config = dict(
    model='multi-label image tagger',
    dataset='analogue clock faces',
    train_examples=195000,
    image_size=32,
    crop_scale_min=0.8,
    horizontal_flip=False,
    color_jitter=0.1,
    arch='swin',
    norm='layernorm',
    norm_position='pre',
    hidden_act='gelu',
    mlp_ratio=4,
    head_dim=48,
    fused_qkv=True,
    bias='none',
    qk_norm=False,
    layer_scale_init=0.1,
    parallel_block=False,
    inner_norm=False,
    drop_path=0.1,
    patch_size=[2, 2],
    depths=[2, 5, 2],
    widths=[80, 160, 320],
    num_labels=31,
    mixing='mixup',
    init='kaiming_normal',
    residual_init='none',
    optimizer='normuon',
    muon_scale='original',
    learning_rate=0.013,
    momentum=0.95,
    nesterov=True,
    orthogonalizer='newton_schulz_5',
    adamw_lr_other_params=0.00077,
    max_steps=12000,
    batch_size=64,
    epochs=3.9,
    lr_schedule='poly',
    final_lr_fraction=0,
    warmup_steps=600,
    weight_decay=0.02,
    adamw_weight_decay_other_params=0.05,
)
Rows from block 4 of a small multi-label image tagger, named by matrix and row number. Rows with one number belong to one neuron. Each number is 128 + 32 x the weight over its row's rms, rounded and kept within 0 to 255. All counts start at 0. Numbers have three digits each.
After each neuron's rows are labels from the 100 images, of 14976, where the neuron reaches its highest value: "top examples" is what is common among them; "colour at peak" is the nearest of a few named colours to the mean colour under the peak. Only what is clearly more common there than usual is listed. The data: analogue clock faces.
# fc1: MLP up (model.blocks.4.mlp.fc1.weight, 640x160), inputs 0-159
# fc2: MLP down (model.blocks.4.mlp.fc2.weight, 160x640, transposed), outputs 0-159

fc1.621:144110145101188133156106093157157135076176112137124127126188138184105100155152109142123141149122092164072137110115133165119158168022078119103141116136147155108063132104121107091109161144121187118200086122078065142104104151077168084146200133130138142098153188166168161091103097149115133123153159166143183113154155142111113132105108132133140133133151131147164039174088155123086079133110108105109124091098151127082188140154082119128104166109162158173142136077078148121069158117150156
fc2.621:076150122107091116111137053153096171139131187138141185088166123151163109137135128110109100140137142117147143111087118105149132099150072202095140119147150055082157114206164159164137121123162117122099202135129215110178149175114120152152096135116072137119177060167092116122074117143104108071160139149101150091184088115115159130164115151135166177119109099099163162087116146115209124115094119104089118101160127102134095122151095162085159144096110105078116172102151176105115102147079144
top examples: numerals
colour at peak: pink

fc1.449:151096170076132183123097154170148109079077099157096179130119108090166213112117069150115131125105106144106144088144010131147173155134160116161093147173111142137056124123093118131139137087168162135164113103112137104127143065117164118112078149139157101109120093150178122098103131135072131144125151114131130083088120132107115130093147141135149133143134125180177088169138112112107161083140136121123079164135062196154153099168130094142201106144164161149130061132149173074061164124138134
fc2.449:146157083148119156109186166188142155143152114160168033076087171171148067127130157136215128100211151110131084112114136084164104102145064134116123094114103128148117159145169143123129140098071099131166153098184106119143087134140131081112171118165134117153107153150153092109179156084146136076130114066125115122146157143119118177102138119131119061163063169105147128118119140065093107166203164152092145130095125183131120101133113096101161112137141162112105099134099144152053124093125126
top examples: dots
colour at peak: pink

fc1.626:101133138180141187102121180200132089113134158125094147070104116139098159189116142114124216101126095176094105161131206125132087145140045154209113125098117093100080141125089100126132093203104134143136144136126134121134099147061137096137149122151119073152080146145098134112090131127167161094129155106115143084157179153093142128130143093137095161103099089175133123138153114096158156119109151096112123174141156142165123158075143082187069124157116083140135109209152146138115124098075076
fc2.626:219120137094155084147154097122154135153056175156121110163106138110179123115135080109141081138119167121158086127067128041112113113101137141115122120088093156115167176168075097139176125086134161175135121140132172153090135136104122101086140121136094134167173150150155067157159134057115078119102134151114150123156141166094084082088082133167095158098139135105121124144119143165104136139144131181174148156128143183184126194118093098065086103104092147126195090126113124187141146179081129
top examples: dots
colour at peak: pink

fc1.454:096132163134139120122154143103172175126135160071103097095108109162105103100136094122128096149112129165107106125090092076171091145087148153202116114113134195145174151108124139111181109084136059149128121149151104127152129101133158132151123133089190135128132092129174198070160118111165190110172119163114081162121110090148143116105057144077101167103104112128143152158108129058135178078054163120129196135081118082157157110141129064123141084141084090069131152176153184152114138098168120
fc2.454:132195185134111110092096057113137114148126145131132173149107134085141087130153135142125119177105129067141163084186126083073139137155162110127128149114076095164084146113167140073130095143151175107134121144178101134154136133109160172162042154157151138109130141146054105119153173170129095095159161082144059045139149184159130149151105166125164106181121096114043179088085148202148117144133122146111152132175115090115125111135116133131078108122125079073167111133129119144154097155118099
top examples: minute hand past 5; minutes: 25 to 29; hour 5
colour at peak: grey

fc1.476:071117035130162160177133142079084148131163142132146158054160098112135092203141210183165166163130115120170155153139132123147132164094131099130149099107108122202076138135117078140084116137138133126082103095130116198167112133124104142137137118106140125127113176144111115128122081117116097140106151089152126087176133071112131109140112127089158122149154159095172084125149131167145161084181097162107108148107087044092113187077147097138102167145116145191093122116099099152132203127089097
fc2.476:152179184139135166114113120147171129155076143173107123196097148118113101102163128114135137139169150166118081123141081125087175099146155127148110166124127126125200143110095168109155142089072037071090121163127116172104157141080153176122154121131120098094138201117171104130188131136134145134085118110145128168129136220149071143099092117142124174088063119128095185077171102121057085153111158128133116122112086096143129135192097167062133095108149099143125120146113115163068114128118135
top examples: dots
colour at peak: pink

fc1.84:131168127069120131090136127135156102122129168081082143091135149113163122115133122172113106079167113195126113111137109101152062132083108148122183098175087115156125147107143043139121140179072190148090158098145130198154109114104114070146118121091150100143113152073120100137122139094188172127127170126152084154130131087084137099096193092129151136107118147093127118129074082190149171158122131109125164092112124168091161102064106131163133125141175087145168169212122166133110094123062173
fc2.84:092117148092136180166109121097125064097138115114133137156099084125100159179119090151086072128099137136204113141155126109181125077107191115078072147123123144103207163145136132156163170092179050133115086070163110095104155185075122132135124149174127172109153135121114142148093092192167104145119183123101210100117106135098133091094102137141143151135102170114108102182170123123205083147116123155176118181132177152133128082109113135131062132150154179155113136111139116146143112110153125
top examples: ticks
colour at peak: pink

fc1.2:103162125142113127152096087082119182110121166132161123149144051143137148103107128117127085194132157186171152100129148122127092132111188180101074147146179117189154205083135165112194148117112093154095156101125136082131136119167134133049123121112169092119155163150135129072046115093131165075108160158113148152097157129159121050115134161119118132102088175100112145100151112122089150093113139069090142167151125111151063115137138098176113118160080127129113139134108122195160072111175090
fc2.2:165099170110093115112135116161107104136104143119148170152153148120147094085122134113089123110107146132174075106121103115107079090171120152145080115097110044151098199126121169116153055145113071125160125154157088111083146124159137163105172139103061125136138147122111123140118121169171164098121128130099147112148112139167240129179159157126223101155135177132153119104104196131094183173189164096144122103083130129082119078078123110181079124169121133108160123105154073132121118171095133
top examples: minute hand past 5; minutes: 25 to 29; minute hand past 11; minutes: 55 to 59
colour at peak: grey

fc1.361:194158126134167112132152156161098095118143137137161150100108147122153155055120096104107119114125170137190112127116152165104124138121193125129102084121093161121123137084172136114147195106121117080141157092121149098110129101104102141170214213113177149146092119137112037161068119166122136125183152146137184176103147164106170157160091057180131126161130066097119090135138121136164128058090112137181159120130126165108112133089129139169088071137120141123064128089131099086146102123157083
fc2.361:129143106141098128121078091112128139079105138187154117158117115062054118132134130127083113160141066125112050119183129128177193144185183137145100124129088138093088110185095156092086108230136134139158134126154126130080122100160093122177200104128137109130157143119145199140160132103118142145118140147137118153098140160150156134115156112164089145096108113163123165132181057120143105087121166132079098028153119112134158148087091121137154140115069117113140126117120108097150104164052154
top examples: dots
colour at peak: pink

fc1.28:096105150078066120092150110119142079121079131091128085096099127094129110148085155181165129121183180180115143145147134160086143097194145171108128128152131131104133100033149091121114163134096170110119172097158118140186179109106103146102110138183154111194118143115130090181116150094111122057133161101122167149115075138151085149165152173099156164115091116112099159119116127140152193143125158117151134104114152117085073182110123140138148165099058187153060125137161111094148097168116195
fc2.28:176144128102151139157067094072122075156114142156124096176132149125089134103160169121116148146113105137100106124134153130170121115057158100109114126090083152140139167146144177127148125157144078152146124138045129065128122180146105153183155156142175118087134160109093141114091045117164146201090154121132108138170129079085148080135125190014160156119199138159112111173134116133161067092150133137160153138129096094128084099118162154055116078127101099154120127100128128165126144130164117
top examples: numerals
colour at peak: pink

fc1.618:149083166130110106138089112101128154081170184110112095079154093101091123121149170121159131127094132129128100080113211103139157118111080112159130092156132080107147155148120174132107116146080078135111124138127143184107120127068141119096191163148112087122134113151167136210134099191136085133090156163151128143173151135150175120078098102081109164125152121079212092042126138107153150066178173160104166103128163131107111152166116089180107167145080089127060154108103101106148140117103140
fc2.618:154109145180135126139100127169184133181124129107137148149146092142162153152154097112133162164156119133091108075094128081158127105091110173206113118130173115096099107147080156106106159115073132126136188205105104149100112156096112094137112153116127138184090159110199119108120100117138133056091092124155057155104129154057122170126171088175138109089158079195154060186169104111149163104100175068121135119159127110157118169147117119099166092136126119109083086117202136131128141153106163
top examples: numerals
colour at peak: black

fc1.473:143121153125182086131167107078186211083125158088108139107115141035166152133167181136144145195163160124124063097108131126118123086143076115150106113188139100114129116085100121148193118122077105094101119137094166144108104110089111099145145143150099159129135148126100167113112121148098103146122204162182196147143082094130082141091123173104100180139158118091145120084136161140117160130123117138128139090065155124098093152155175124154087129129128131071075198097113144181096176117158161
fc2.473:071090124136115174146112129148136141144076193046121181154127133154133116192108115133093181133135124172085151078148150103141145169055133145156118135135164114096145124161146108085058085169135105141176181226149052128133141159077135175122069121115103145161093083111120102117108130100155140102124113129133090154157141131095114184112130134194129135145142127149164091128187133078103151092169181074091102130157138101130119132119054130123157103115144116094116082121142065158140097114095088
top examples: numerals; dark face
colour at peak: black

fc1.163:153086118059176142110199142141082152143111089108162151166160129188121114149108155119141084111126145147129112150131129155130192157113094169163145126119112131112137069115114138094155106132121115126097147138120090171198149123107134133101189150098163096169065129096067140069099087139121114212112125115069074169147071147141121136121112096123093154098156153138112113171098165117121181126104163125109154137176120073167128176096146132198141110119081182080113095089184193089096125136124065
fc2.163:174166155098140169134133140135134130105110086120119079141087176192073126129094118183143110103105226088124167104166151075104151108220129142134108111142114156089143109051152166119104124111161098154069141120114107177097156093137110099136071127068131188166095143174120170090123131125141152189130183067058124099103108115088154139093091177155128109112116076100137130147159122120125141118119162129170169150087146114147153203110108085109076164160111117152153103146124142112148171133115101
top examples: numerals
colour at peak: grey

fc1.218:123112144116097096089167152081141159156187091094143140147096119140129118142127111120106105088089150125185091138169086151114072145185117122103058157143150175124115106146121123111146067083108110175162134160145107107116153123154138162095092129122131107148143157121174116153141185151134063114090133150159168109207144130130177042076107135105174095138160040130112094169131228163140112110135095152142107127142130174146076072179141131168139145069141121093149101161133085149070143166105148
fc2.218:092151137150150111124074115160096183132109112125058107121147119126117139084167186099089119116153144132149108155167154045171099147146085119191101125113104114084161194144141165159107145120109140121093156107111096108137125172088084092125141149137169088181156088134107137187122102127104116135147143112185120137120108151155080063143075131113134153109162145184160160131095094116050187120133135120120235113097135146175157099126104124120207136174134118122159091115205141091143123075083124
top examples: dark face; dots
colour at peak: brown

fc1.329:127141175077192157127124153151136121194152144131139126094066088070079106159171149089106115097095184130128146147183104130133095101180111149145149135107152109168105155122104160163121073130138171125091060125114122105123153165106154135160117111141107073130150093108137177107108099112095099158107180104115163084203107105076140101154153084154117144150206066185128087109088179170128137164169076139148107101105102178105123124143094093130093109165129117107166092158168044133168124167150144
fc2.329:128133097178142144119150070153144154136160138141156158127139155148109139103148098119138093111147111125155154097151143122124166182071097117146138201152141119089093096141124107165098155103082128131074216168106134146132097143088030098202044101125115111160119163137178126146103164103140096131179114165166108117080148036094086161079118110079163108069105165140153159143095091154148116148116163116101122191138129201115101129103124169133160128162148133126117122114095132091101158109074071
top examples: dark face; dots
colour at peak: brown

fc1.106:060090157188114160089105057161111111127126094174143120165182117096142127101073146122164138124170119108100164167159138106122160114199144079196080105149189127110096200133130114151128116165091103164156080114164137155160098127185171170128131170127164169136090106182127149143129127072117164109104138115092129167099192107132085075081149084176106169157136129108127090170120093125081099154133134151085172111137148156098080122121148073106092115180116153123057132103140103136148126096121100
fc2.106:121169153052151154082103143161092166159089193110125163120139119159147178164159132129111203085078167129080096130142145157114121119132181104127129125140101129159109093091123142149146074068146129121078133152097099103130184156141075063144110051183155172151129123106146122192140132151133126117157182116154123129119114139153138136179118062158164057100139155140121124077081199141125117108149140132195138127105030116121130122081111157132146213151144093106147159125087114109134143128132129
top examples: numerals
colour at peak: pink